From a checkpoint of a small masked image model: muon at rate 0.014, batches of 384.
Rows from block 9 of the encoder of a small masked image model, named by matrix and row number. Rows with one number within an expert belong to one neuron, the router's apart. Each number is 50 + 15 x the weight over its row's rms, rounded and kept within 0 to 99. All counts start at 0. After the name is the row's rms in percent of the matrix's.
Before each expert's rows are labels from the 100 images, of 14848, where the router gives the expert most weight on average: "top examples" is what is common among them. Only what is clearly more common there than usual is listed. The data: made-up road signs on poles. In brackets: how many of the 100, against the usual share in percent.
# router: slot weights (encoder.blocks.9.mlp.router.weight, 32x128, trained with AdamW), inputs 64-127
# up: expert up (encoder.blocks.9.mlp.up, 32x128x128), inputs 64-127
# down: expert down (encoder.blocks.9.mlp.down, 32x128x128, transposed), outputs 64-127

# expert 5
top examples: triangle sign (73 vs 20.1); orange rim (27 vs 7.9); yellow rim (25 vs 8.4)
router.5 106:57 45 14 48 74 43 31 61 58 66 57 35 74 32 53 50 78 43 30 52 45 35 50 76 47 51 38 57 33 15 54 40 27 65 47 21 60 56 45 45 38 35 53 47 31 59 29 52 88 67 69 31 53 39 57 45 54 31 58 54 60 58 63 71
up.0 077:50 46 75 83 21 44 69 17 34 89 40 39 68 53 53 42 58 45 71 55 32 66 33 57 55 27 49 38 67 55 38 66 40 49 56 35 31 88 65 31 64 35 57 56 38 38 51 32 55 33 26 58 43 25 48 44 46 52 61 28 51 52 57 68
down.0 086:41 50 11 43 56 64 20 44 21 42 59 48 35 62 24 47 68 35 51 70 44 42 58 74 66 12 64 49 27 50 58 21 61 33 27 49 63 43 33 43 39 01 30 40 57 36 41 63 51 35 65 43 47 62 32 61 43 69 40 59 51 56 49 64
up.1 104:48 73 46 27 54 55 48 60 55 55 57 43 52 44 53 65 81 42 40 61 50 49 37 46 36 62 90 40 39 37 27 34 31 64 52 48 47 70 66 28 49 46 29 49 28 73 56 49 39 18 53 54 27 60 48 59 38 04 45 50 59 48 40 30
down.1 093:52 60 55 56 64 54 51 70 40 29 81 65 51 55 64 54 54 73 60 55 53 68 58 54 37 71 20 56 62 49 48 56 58 49 57 44 43 77 53 52 52 47 56 30 36 42 42 48 70 59 00 91 57 63 72 67 60 43 47 30 53 54 35 63
up.2 109:39 64 57 48 50 42 62 43 53 56 73 36 48 52 64 69 39 46 66 55 47 65 52 55 45 60 66 46 62 52 52 58 65 10 57 95 60 79 45 43 80 45 32 62 55 37 48 60 23 37 55 53 62 58 33 56 66 55 59 71 42 66 36 42
down.2 115:63 58 54 60 71 31 62 66 33 33 49 72 44 74 55 44 54 44 46 61 73 49 45 69 51 44 52 37 99 66 50 78 39 40 45 27 69 54 55 68 47 53 80 36 47 41 49 68 64 48 38 63 37 17 54 47 54 31 55 37 89 64 59 31
up.3 096:32 42 54 15 54 60 89 38 47 41 56 39 45 51 46 32 74 67 75 69 30 90 59 44 34 59 52 51 55 56 57 35 59 11 78 45 48 61 55 29 46 46 37 64 62 73 74 64 75 48 65 52 58 60 71 43 79 53 46 50 47 61 35 46
down.3 099:73 52 54 36 46 35 50 51 77 55 29 66 42 54 61 50 60 36 46 51 44 38 47 61 55 32 67 41 51 44 58 52 24 34 59 68 44 41 69 21 14 72 58 16 56 59 45 45 46 41 49 58 30 50 40 32 66 71 66 40 43 45 46 43
up.4 116:61 47 54 53 32 60 51 39 59 44 51 67 32 42 33 28 34 39 80 45 66 37 33 53 16 16 68 60 64 55 61 60 70 43 48 38 57 58 54 55 48 73 42 49 37 58 44 28 31 45 49 40 21 63 61 37 54 53 56 47 64 23 41 75
down.4 114:38 35 39 70 66 27 59 43 51 61 49 39 64 54 43 61 61 45 06 18 40 41 36 56 61 54 23 28 33 38 31 38 28 59 49 99 57 13 58 33 36 32 65 61 44 31 70 66 40 62 62 48 51 53 83 68 45 69 45 41 80 59 53 38
up.5 094:53 53 62 60 59 64 43 39 48 39 68 63 36 46 29 40 65 59 20 70 67 57 58 44 47 36 39 29 54 31 47 66 31 48 27 52 62 40 60 57 54 69 36 43 29 42 79 39 73 58 40 48 48 32 25 43 65 32 37 61 59 49 31 48
down.5 085:82 60 58 30 47 64 74 38 42 63 44 42 41 51 67 63 52 40 66 66 36 40 33 67 51 50 56 48 69 61 53 63 59 64 59 72 49 57 65 67 41 69 55 36 50 78 21 67 44 48 66 43 38 78 68 48 68 73 38 45 47 58 38 48
up.6 119:63 51 49 66 65 55 75 35 74 41 61 46 50 49 48 30 71 51 44 73 40 37 49 37 57 28 58 43 57 80 34 20 64 22 78 39 55 51 65 28 40 80 29 27 31 61 48 48 41 40 51 75 59 68 48 53 58 52 38 50 46 61 31 44
down.6 134:53 59 44 46 52 43 53 49 73 67 36 74 49 34 63 23 39 09 34 46 35 59 17 43 69 42 45 66 47 34 36 44 70 76 45 52 41 81 43 50 37 00 62 62 29 29 65 78 41 38 48 30 34 30 44 50 51 56 48 49 55 51 73 53
up.7 092:46 53 26 63 56 57 59 60 52 26 33 58 46 39 68 56 62 48 56 48 38 47 70 51 69 38 77 23 42 48 32 48 67 57 60 77 35 64 44 64 47 48 79 41 49 57 69 65 42 48 43 15 39 55 33 55 27 21 58 49 29 33 39 63
down.7 094:61 45 43 31 72 30 39 81 51 65 74 66 48 65 44 52 53 59 79 50 65 23 42 45 38 42 44 89 58 65 38 70 69 63 57 28 81 41 39 62 42 61 40 53 43 53 59 39 64 50 54 50 59 40 58 56 51 43 58 38 72 69 60 37
up.8 098:50 64 43 42 51 63 81 48 36 57 08 55 62 44 35 55 35 47 69 51 62 36 49 38 59 71 56 50 62 33 64 43 52 43 45 56 71 43 54 65 42 58 50 49 64 84 47 36 64 57 48 68 43 72 58 41 22 57 40 27 21 70 60 42
down.8 104:21 24 73 51 53 54 39 60 55 62 21 42 42 34 32 63 31 52 55 39 52 24 69 54 61 42 20 38 69 57 29 83 47 36 63 68 39 41 33 50 78 54 37 39 33 39 34 44 39 66 30 52 58 46 25 61 45 35 40 65 61 27 56 23
up.9 092:43 83 51 62 67 52 58 71 29 61 71 29 65 53 62 70 72 32 32 56 43 82 56 75 48 39 38 73 39 39 21 65 67 39 56 62 60 15 45 37 50 34 42 57 37 43 30 58 60 64 56 25 50 44 46 70 86 50 63 45 51 57 34 54
down.9 082:72 18 49 54 41 39 34 60 58 59 50 30 43 37 45 60 29 45 40 76 55 47 22 28 46 31 81 25 62 28 48 45 31 42 47 43 73 64 30 38 47 67 41 15 46 68 52 41 24 56 39 57 52 69 62 55 64 53 41 48 38 40 33 60
up.10 076:50 31 46 29 43 47 66 51 77 55 14 76 71 54 64 38 46 33 73 34 57 31 44 28 16 50 60 34 41 36 70 42 25 68 68 52 28 36 57 25 19 42 66 42 40 31 64 18 40 64 37 49 60 57 53 41 44 46 50 29 32 35 26 67
down.10 082:37 35 56 82 67 63 37 69 62 43 53 63 55 66 74 56 36 49 46 47 37 35 40 69 58 58 51 53 37 55 78 52 70 49 27 47 81 59 38 67 59 62 61 45 17 43 47 54 74 11 79 39 48 54 49 80 48 36 55 28 40 74 85 84
up.11 077:77 00 21 43 46 38 14 72 34 48 46 60 49 61 20 40 83 54 52 46 33 61 44 52 51 50 49 23 48 71 30 68 44 42 68 41 56 65 56 33 16 58 65 38 37 70 72 38 49 41 49 63 40 55 66 56 50 47 65 54 56 28 50 52
down.11 085:34 60 65 71 62 69 59 52 35 65 31 45 50 59 43 62 61 66 34 56 60 36 59 50 41 58 46 56 68 63 40 51 59 50 71 68 29 36 51 25 58 41 68 56 65 43 54 38 32 34 41 28 59 56 47 72 23 42 22 68 68 58 73 59

# expert 14
top examples: heart (51 vs 3.4); ring (33 vs 3.6); white face (28 vs 8.3)
router.14 107:41 55 52 42 63 57 47 35 57 62 37 63 51 41 85 29 01 49 57 59 61 55 49 37 26 33 37 41 79 57 40 30 42 30 44 66 28 44 49 73 38 55 49 62 59 54 37 58 36 37 80 41 42 84 21 53 76 67 54 48 70 47 77 53
up.0 090:74 64 26 51 54 49 34 62 47 55 35 41 43 57 56 61 74 33 56 38 57 55 50 43 73 32 50 66 30 83 55 61 71 37 38 49 51 29 65 02 49 74 64 26 56 30 47 60 53 52 43 56 70 32 51 48 26 32 35 28 78 65 47 28
down.0 087:42 50 56 32 52 53 69 58 56 40 73 42 53 99 73 36 20 85 68 40 44 49 41 45 59 52 62 37 74 56 26 43 46 36 35 84 62 55 32 45 52 46 27 53 48 28 73 47 31 44 62 44 55 66 43 52 47 47 68 63 32 39 32 70
up.1 096:92 13 41 43 42 67 43 50 47 35 82 40 31 56 48 67 42 64 58 40 67 31 18 64 46 66 48 51 24 56 44 55 32 60 69 51 64 55 51 41 70 53 43 70 46 75 71 40 69 28 60 52 35 39 19 79 41 30 53 53 30 48 56 55
down.1 093:48 76 54 64 44 65 38 37 85 66 34 71 46 28 55 45 70 40 51 80 46 53 44 44 67 47 57 30 21 43 39 42 45 69 54 40 39 48 47 57 35 50 43 50 29 35 34 41 57 65 38 56 70 21 41 72 40 56 41 39 42 46 50 50
up.2 097:48 56 47 39 65 35 49 36 40 32 42 76 75 22 34 52 45 48 33 48 27 76 77 46 47 30 64 59 50 36 52 54 60 74 53 48 15 36 36 49 16 49 30 49 66 67 54 88 61 63 44 62 26 36 56 70 53 44 49 50 14 35 47 50
down.2 109:57 60 55 33 46 59 49 55 56 32 52 57 72 27 34 46 52 32 36 44 48 45 60 33 42 48 18 28 61 60 37 67 51 24 49 50 46 67 46 36 36 62 51 37 21 58 24 57 59 51 55 50 69 86 59 53 49 73 32 36 66 62 57 44
up.3 097:74 47 31 32 25 49 48 54 55 33 57 58 60 33 74 52 06 66 24 63 25 44 47 53 43 26 45 50 65 41 45 41 67 41 49 44 56 39 58 53 29 51 58 49 46 70 64 27 60 23 40 61 47 40 63 39 55 52 58 37 60 84 26 66
down.3 097:56 52 47 49 29 45 34 33 50 77 35 49 53 49 30 58 53 45 48 38 61 50 50 61 73 66 58 69 56 59 43 73 31 35 47 45 58 77 27 66 76 45 38 41 42 52 43 63 56 46 53 52 61 63 32 74 53 29 57 74 43 26 54 69
up.4 104:57 23 51 76 43 30 26 67 52 76 41 52 60 63 48 57 64 65 45 65 34 57 42 39 67 52 69 35 78 72 37 35 54 39 66 54 42 32 57 28 58 52 24 46 36 74 56 53 61 56 57 48 73 34 95 54 53 79 60 39 50 40 47 52
down.4 113:46 56 64 75 22 57 49 36 37 48 43 38 64 49 47 17 49 73 50 61 25 47 27 50 39 40 43 36 40 66 36 45 64 46 43 55 61 39 33 29 54 31 67 48 70 46 60 42 25 76 32 42 29 72 84 32 40 34 99 78 62 64 49 49
up.5 097:48 36 53 53 51 46 57 42 67 52 62 59 52 34 40 43 37 48 71 55 18 31 45 40 63 74 62 38 90 39 45 32 59 36 43 33 38 45 67 68 41 46 77 62 28 30 47 59 60 62 61 51 60 40 57 46 57 45 43 55 63 83 40 42
down.5 086:58 44 39 82 42 48 54 52 37 52 36 50 58 71 72 47 35 56 31 54 53 38 60 46 62 27 87 63 56 34 52 38 57 18 54 47 68 66 34 69 68 64 47 61 60 54 47 29 48 49 37 59 48 68 71 57 37 39 34 47 41 51 62 56
up.6 102:56 38 64 26 64 73 50 61 51 44 65 53 51 58 55 39 21 55 39 25 48 53 45 47 73 47 56 63 10 48 32 62 49 63 61 53 51 35 62 55 57 37 55 33 24 53 35 29 60 33 59 48 69 73 58 50 50 24 50 14 44 20 25 54
down.6 094:32 58 55 53 38 34 80 24 80 43 55 56 30 61 52 36 40 30 52 69 66 29 58 47 44 43 52 74 50 65 50 53 45 59 42 29 54 52 63 69 62 77 39 84 44 73 51 63 66 43 45 61 39 53 46 48 51 75 57 44 31 79 43 51
up.7 095:44 43 54 33 37 24 56 59 53 41 41 48 74 51 42 67 57 56 22 38 56 24 66 46 85 67 48 73 79 55 50 49 83 51 26 41 24 59 60 62 37 67 50 46 74 83 36 25 30 57 67 49 65 66 52 30 43 78 47 59 39 57 36 63
down.7 103:55 48 50 63 49 63 44 72 53 87 51 59 53 36 53 37 41 53 51 67 69 25 65 62 41 57 66 15 65 63 66 74 61 47 53 54 69 48 36 24 54 45 76 58 43 49 36 73 55 54 54 35 55 80 48 64 52 28 26 39 61 39 54 80
up.8 099:52 43 43 47 07 56 32 37 56 49 52 44 37 55 69 36 36 51 66 60 32 43 56 57 39 72 37 49 53 40 51 58 44 41 58 45 47 43 41 79 66 44 56 40 64 45 33 31 60 35 59 66 79 64 55 36 76 60 49 21 73 46 50 48
down.8 094:65 74 66 45 47 71 50 60 58 47 54 59 56 46 51 58 43 46 25 55 76 47 44 71 47 37 58 61 52 64 59 48 59 55 47 55 51 43 39 45 28 55 49 49 44 52 50 50 39 80 39 32 38 21 54 93 61 68 45 64 39 37 69 64
up.9 091:57 51 76 43 51 49 55 72 46 41 49 21 76 68 25 30 70 67 47 51 59 60 31 54 46 60 58 25 56 37 52 35 67 55 48 56 34 63 36 52 24 54 51 67 60 35 62 74 17 41 39 35 52 41 46 44 19 38 47 62 45 67 69 26
down.9 085:60 41 68 64 46 18 53 34 43 47 24 30 56 31 36 38 70 24 22 63 59 50 47 62 49 52 46 57 42 50 25 71 63 51 48 42 69 33 46 67 75 63 42 72 47 56 66 44 30 50 67 53 66 53 65 27 53 42 52 36 48 61 11 50
up.10 102:55 57 58 49 58 58 46 68 57 57 48 55 47 24 39 44 51 44 61 41 57 56 59 52 50 19 45 31 14 55 57 18 50 43 38 86 56 59 32 59 40 42 42 79 27 55 30 61 48 57 69 40 37 96 55 60 32 49 53 65 58 43 78 45
down.10 101:42 72 43 35 44 46 33 59 44 34 30 60 32 51 46 48 35 69 43 53 40 64 69 17 43 71 61 67 50 54 44 63 43 33 46 48 08 46 44 65 61 58 60 51 77 57 71 61 71 55 51 22 55 24 57 71 44 49 62 47 57 49 56 37
up.11 101:56 27 63 56 30 27 77 55 43 42 73 49 57 49 87 54 56 67 50 48 46 30 32 67 44 62 56 73 35 40 41 68 39 47 50 54 60 46 48 69 80 44 55 48 36 63 45 08 47 45 25 37 61 50 44 37 23 65 31 30 61 37 47 41
down.11 093:70 43 52 53 62 49 53 69 27 48 34 14 47 78 18 70 45 42 52 84 58 58 53 45 41 75 73 58 55 41 51 56 34 48 53 29 58 44 59 48 35 72 67 45 65 47 56 63 58 54 51 36 64 40 30 53 59 58 34 47 42 63 51 48

# expert 10
top examples: square sign (53 vs 20.4)
router.10 081:43 58 67 59 37 82 53 61 59 23 61 52 40 53 51 62 36 50 49 84 41 32 43 43 37 66 56 62 50 45 41 50 52 37 59 59 49 61 46 28 57 80 72 18 43 43 54 23 40 37 35 34 54 80 60 56 74 40 43 80 57 55 49 46
up.0 111:64 51 57 58 46 58 38 35 48 51 27 68 71 61 95 16 57 62 64 56 26 47 71 42 48 50 74 47 48 47 41 72 65 63 54 36 39 29 24 51 34 44 29 57 51 33 87 56 61 55 51 44 41 50 81 37 19 30 44 65 58 62 64 51
down.0 107:02 56 46 36 51 38 46 89 63 46 61 56 67 51 43 44 58 66 35 43 56 56 53 57 37 75 16 64 43 52 43 34 62 51 49 56 73 39 61 46 34 59 47 56 20 41 59 51 48 37 25 40 82 72 53 51 38 71 66 00 51 62 47 52
up.1 114:46 92 27 55 50 18 63 38 43 60 42 25 74 32 37 45 58 67 75 45 80 61 37 46 46 74 45 38 62 74 43 49 43 75 53 69 67 42 41 41 54 23 79 52 66 54 45 45 27 68 48 31 52 74 69 44 71 84 68 56 53 88 45 57
down.1 115:29 69 39 50 34 71 46 53 57 47 67 56 49 41 91 48 65 54 55 81 70 67 77 35 33 50 22 61 59 58 51 46 56 67 50 24 40 70 66 28 50 53 70 55 60 17 39 61 36 74 46 38 41 58 50 60 56 57 48 63 70 52 26 36
up.2 098:34 62 57 43 51 50 56 75 31 57 46 45 36 69 61 38 37 48 75 60 49 81 40 35 44 17 37 48 43 53 68 54 53 24 61 46 62 28 51 88 55 41 26 57 40 58 58 49 51 51 56 57 50 67 31 48 44 52 95 67 31 48 51 83
down.2 109:58 41 32 68 84 25 62 59 69 54 69 26 77 54 27 53 62 81 18 59 55 38 44 46 60 63 63 55 27 28 22 50 33 49 42 45 28 67 32 24 53 45 37 53 38 57 47 57 53 63 60 39 48 71 62 63 65 42 22 60 58 54 47 47
up.3 101:38 61 52 56 67 39 62 36 33 78 54 55 69 18 61 31 34 48 55 29 54 33 40 63 37 38 46 70 56 47 37 32 75 72 58 55 48 61 58 48 29 52 38 47 49 38 78 57 54 60 64 62 54 44 28 33 46 71 49 63 73 61 66 67
down.3 103:45 54 50 25 59 12 26 42 55 51 51 48 71 57 46 78 45 57 68 69 60 54 38 38 32 75 26 47 65 34 47 57 43 32 49 88 62 36 16 50 36 50 64 53 48 31 40 41 38 41 41 43 43 42 74 57 27 18 50 39 68 76 32 59
up.4 086:69 67 41 39 36 24 56 61 31 19 63 49 60 28 35 65 26 38 55 26 46 44 42 26 44 73 48 40 20 57 43 31 24 55 41 40 55 61 41 63 12 58 52 53 47 56 47 40 75 84 54 69 65 74 56 46 48 68 29 56 55 27 36 61
down.4 091:48 55 39 44 34 45 31 69 37 55 39 29 38 53 55 40 44 46 09 13 38 77 22 57 38 48 34 58 38 50 23 57 48 57 36 41 62 70 48 45 36 62 63 73 69 46 31 36 56 56 47 45 59 39 37 21 50 70 48 29 34 47 41 60
up.5 103:63 40 76 65 47 73 40 66 23 58 42 52 52 34 70 59 41 90 61 35 39 55 29 33 45 62 41 48 37 54 46 52 52 31 47 19 61 51 50 58 51 75 71 49 44 42 43 37 74 65 45 50 75 64 60 32 45 81 75 46 44 53 32 63
down.5 095:39 55 45 59 66 60 57 26 58 69 58 38 56 51 78 66 44 07 37 75 49 31 64 40 59 60 34 73 63 44 28 25 32 57 52 77 35 43 30 30 71 43 59 45 38 62 40 62 37 60 86 57 58 53 46 18 47 52 46 48 29 64 60 46
up.6 093:40 53 56 46 45 65 43 62 23 80 33 32 47 43 44 54 50 50 41 34 82 49 59 58 24 76 51 36 60 48 40 31 65 48 43 61 49 44 32 29 29 78 27 80 62 92 23 77 35 56 39 56 60 61 78 47 43 34 46 40 35 36 68 52
down.6 101:54 48 63 70 52 47 55 45 64 61 36 65 46 51 59 31 82 51 46 76 27 59 54 49 75 46 31 66 60 44 52 27 59 30 45 50 36 47 61 80 58 50 55 35 34 28 69 16 45 41 53 55 70 09 35 67 54 75 60 45 61 52 40 64
up.7 100:23 50 16 43 45 55 44 54 61 62 23 64 65 57 40 42 55 54 61 54 76 53 44 89 43 36 41 46 47 63 33 54 50 82 40 43 68 41 46 36 53 48 68 45 62 19 51 52 62 62 38 40 68 48 56 58 62 27 81 71 70 42 61 45
down.7 109:56 51 45 49 40 42 40 52 73 62 56 38 56 51 63 18 30 27 81 37 45 61 81 87 74 27 66 45 49 54 46 33 58 53 44 42 30 48 87 40 57 44 48 59 44 49 50 37 65 75 67 32 23 70 48 50 54 45 50 66 50 60 51 51
up.8 093:32 69 29 37 46 49 35 49 52 73 51 53 67 60 61 40 57 25 45 15 57 33 28 60 38 64 48 29 39 69 58 56 20 61 48 21 75 34 46 66 65 45 43 30 43 50 43 60 62 52 45 43 45 52 34 53 72 21 47 32 23 46 41 68
down.8 101:61 63 84 51 46 31 28 30 50 58 35 54 42 51 55 31 38 38 43 68 46 55 43 29 49 46 59 73 76 61 47 35 39 58 60 68 65 62 64 72 29 48 27 69 75 50 52 63 42 28 34 46 60 24 32 60 49 77 67 58 80 50 59 42
up.9 085:42 53 61 15 36 64 45 50 63 30 38 49 50 33 41 69 61 62 74 51 74 72 29 57 41 41 61 47 40 37 77 35 44 56 41 54 66 62 45 29 18 50 49 44 49 50 63 57 42 57 70 48 46 79 59 76 47 60 36 32 66 46 50 40
down.9 085:57 52 32 43 45 48 65 53 53 41 64 29 14 52 30 35 46 38 32 20 44 40 39 54 46 58 43 69 39 43 69 51 63 42 46 42 62 74 35 45 66 49 82 47 34 66 62 58 38 72 24 53 52 47 31 60 64 50 78 70 61 31 80 60
up.10 091:53 18 43 42 18 39 59 54 55 64 62 54 66 53 69 62 56 52 59 53 61 88 51 51 63 45 73 49 54 54 57 49 33 65 44 47 54 46 59 54 48 56 34 46 34 43 38 40 62 44 80 54 68 66 51 61 55 51 57 72 48 77 57 46
down.10 095:49 38 39 44 27 57 22 99 37 38 58 59 70 42 23 41 47 60 40 46 61 55 59 24 46 44 47 34 70 58 52 42 58 60 42 39 54 25 60 32 48 35 45 63 19 21 51 65 30 77 52 68 40 71 47 63 38 57 41 56 71 43 68 43
up.11 115:53 84 33 75 56 57 55 51 38 53 53 90 25 58 57 57 67 39 47 53 42 59 70 51 45 51 66 61 61 39 42 45 18 30 60 57 85 53 57 72 39 60 34 49 49 69 71 28 51 22 27 48 21 60 37 56 48 49 51 34 54 48 67 56
down.11 122:55 44 54 19 39 45 58 66 46 31 60 53 55 50 41 57 57 47 45 24 39 54 43 50 26 59 58 81 69 47 59 74 32 51 34 77 28 46 18 32 64 66 16 60 52 63 48 70 56 52 62 54 60 28 68 31 26 62 46 33 38 80 51 37

# expert 4
top examples: triangle sign (75 vs 20.1)
router.4 111:35 56 62 69 53 36 53 40 54 76 68 58 75 58 55 35 27 57 55 49 89 45 49 65 69 37 44 64 54 51 27 52 37 46 44 57 76 46 52 47 13 58 68 44 25 41 62 37 73 49 43 32 62 53 35 54 76 42 71 58 68 48 39 38
up.0 107:43 51 37 24 36 50 56 46 60 34 36 56 57 58 39 52 56 56 58 64 14 33 62 21 33 33 41 31 69 22 62 50 68 47 54 36 54 47 66 41 54 59 48 77 51 57 67 46 78 60 31 54 40 49 47 69 34 49 33 54 42 54 65 53
down.0 146:55 39 79 40 56 44 74 42 72 83 50 68 25 47 57 70 52 60 26 59 44 25 15 44 26 52 72 41 56 44 33 53 67 44 56 18 72 56 42 36 66 54 71 52 50 45 38 45 66 54 39 38 19 38 37 46 56 56 54 10 46 47 33 67
up.1 101:41 60 52 37 73 62 70 17 61 50 51 36 25 34 50 46 64 56 46 48 64 54 30 78 35 47 18 19 45 57 25 53 31 55 40 41 37 40 52 57 00 51 73 41 79 50 60 63 76 60 28 58 44 41 47 66 36 43 72 31 42 24 67 50
down.1 103:53 79 36 28 53 58 73 51 54 34 57 58 73 69 65 62 33 40 72 57 36 17 50 43 59 26 61 65 23 67 77 42 53 58 54 51 58 77 47 60 67 56 52 55 51 61 51 57 15 60 52 50 27 32 43 53 43 64 34 70 34 59 58 38
up.2 097:29 28 41 82 15 60 46 79 54 64 57 61 64 23 45 68 27 47 51 55 46 39 49 44 34 74 67 43 31 52 47 52 84 52 59 36 55 83 38 53 58 66 20 24 48 59 50 41 69 32 64 72 53 31 52 58 50 77 57 35 37 45 58 39
down.2 106:36 50 53 41 59 39 63 47 34 40 53 62 37 37 54 49 64 48 74 31 29 63 41 63 50 61 26 52 64 43 50 44 43 36 41 57 45 21 57 62 42 31 56 74 61 65 48 48 26 48 63 25 45 61 33 59 43 34 40 42 74 33 31 67
up.3 097:22 54 41 31 99 59 62 38 40 27 42 43 44 58 51 59 45 33 72 56 28 43 69 56 57 67 39 42 39 63 37 56 60 36 58 51 52 46 66 40 52 50 78 62 53 31 47 56 67 30 33 58 63 63 34 59 39 84 84 51 37 60 41 57
down.3 098:84 34 52 46 33 50 40 61 43 55 47 40 62 39 39 23 56 59 36 50 52 31 40 19 36 22 57 34 48 28 55 75 62 46 45 76 54 62 39 53 68 47 20 37 51 66 50 57 25 68 38 21 64 62 72 61 34 33 38 45 18 46 34 41
up.4 105:57 28 50 59 36 43 50 66 48 43 13 29 66 46 53 57 58 69 26 48 45 64 46 49 33 35 16 65 48 30 47 63 46 76 36 68 33 60 46 72 70 53 48 46 72 73 26 16 42 33 55 50 51 17 43 26 51 36 33 54 47 48 41 57
down.4 099:58 42 61 49 66 71 27 51 58 71 59 75 40 48 57 66 35 19 63 65 41 57 49 48 46 54 64 38 50 56 38 69 77 38 55 64 31 39 33 35 32 61 66 55 62 71 46 33 50 46 52 08 58 80 39 25 75 34 70 69 43 49 59 52
up.5 085:72 44 46 54 38 75 68 72 78 69 55 53 35 36 47 45 54 55 36 55 38 55 71 32 48 55 33 45 46 46 62 34 56 81 51 34 31 35 52 47 49 26 60 47 18 70 66 52 57 61 55 63 45 73 43 80 56 81 45 39 33 33 65 53
down.5 088:31 56 53 52 43 50 61 48 61 47 43 39 56 57 68 23 28 34 60 15 45 64 56 59 76 25 56 53 48 61 38 46 28 48 53 61 32 82 46 66 48 62 48 66 43 36 67 50 39 45 25 74 82 33 62 62 57 30 29 43 57 58 57 31
up.6 093:72 75 65 66 59 47 87 61 57 40 60 27 31 54 46 41 56 67 62 41 44 49 42 49 55 31 63 28 47 79 79 30 67 33 36 28 35 61 36 34 37 23 42 45 24 55 56 59 25 64 58 61 39 48 83 66 32 67 71 43 49 45 68 70
down.6 100:51 29 48 30 65 70 61 55 48 66 35 46 56 70 61 50 27 19 90 71 56 49 61 59 41 70 69 66 55 34 71 56 40 33 40 67 34 71 46 59 36 60 34 69 56 50 54 49 64 24 31 54 55 64 67 54 50 37 42 74 58 19 40 33
up.7 090:34 71 59 46 41 57 95 39 45 39 49 56 69 50 65 76 55 40 52 64 52 45 42 27 49 40 44 42 31 68 34 48 42 36 56 33 54 39 65 52 36 22 64 44 40 53 46 80 35 46 45 65 60 57 32 71 50 64 34 49 56 34 52 64
down.7 086:49 43 41 54 70 56 21 45 43 65 50 46 26 44 58 37 59 53 76 44 67 83 45 65 62 56 87 47 53 33 51 36 58 63 54 64 36 60 39 44 69 60 57 58 66 46 49 62 44 53 46 55 66 71 54 47 52 51 31 56 90 43 69 50
up.8 106:39 45 37 46 37 41 67 22 34 52 48 57 47 35 43 47 59 31 23 66 56 31 33 54 57 47 58 49 37 35 71 58 83 27 51 33 57 30 40 29 65 31 60 51 20 72 53 65 89 29 51 48 68 56 64 65 59 52 47 58 36 41 47 51
down.8 099:43 75 65 43 66 50 49 64 66 47 59 43 49 72 48 49 44 64 75 22 48 53 60 29 47 66 25 44 63 58 35 33 62 71 39 70 31 77 46 41 53 56 21 46 73 19 37 60 35 76 64 49 41 51 18 39 44 56 55 41 73 48 53 48
up.9 071:36 61 17 50 46 62 52 28 33 69 59 27 39 33 47 54 61 55 37 72 70 34 28 52 31 75 51 71 53 53 67 47 53 45 63 55 57 29 53 31 34 63 64 52 45 33 77 49 35 33 68 51 56 39 66 42 45 53 35 55 62 45 27 39
down.9 074:59 80 57 51 65 23 47 46 61 53 34 61 40 30 44 44 39 59 47 44 43 70 63 63 45 45 81 35 71 36 56 57 67 39 48 39 23 78 37 62 60 61 44 35 78 40 25 53 39 77 63 37 54 35 38 51 60 37 50 45 63 34 85 52
up.10 092:45 48 34 51 67 43 35 29 54 62 60 48 26 55 50 50 13 53 55 54 42 54 46 64 24 58 36 53 82 49 49 43 40 44 51 35 47 44 71 22 45 59 79 58 68 79 63 55 60 56 51 37 59 59 62 70 63 61 46 37 56 34 61 58
down.10 101:77 39 74 40 30 62 57 41 30 57 40 41 34 59 47 66 73 61 51 50 23 47 67 26 23 53 65 56 54 52 60 24 41 49 53 36 46 72 53 69 52 56 43 52 49 49 42 63 25 41 45 73 27 43 65 91 36 67 41 45 65 68 61 66
up.11 109:45 59 57 56 47 42 27 59 51 59 66 52 52 42 33 55 47 52 59 44 44 39 58 47 64 42 39 46 51 66 35 30 65 54 69 31 39 43 41 53 59 52 36 60 09 18 51 76 79 98 34 19 39 72 42 56 36 58 56 50 22 30 75 46
down.11 092:31 54 31 56 23 45 68 43 61 45 40 29 82 79 68 52 55 50 52 41 59 73 47 38 32 31 39 45 45 73 56 73 47 45 41 72 59 54 64 54 69 42 49 56 53 36 37 18 29 30 51 35 46 52 23 14 72 32 55 36 99 58 54 45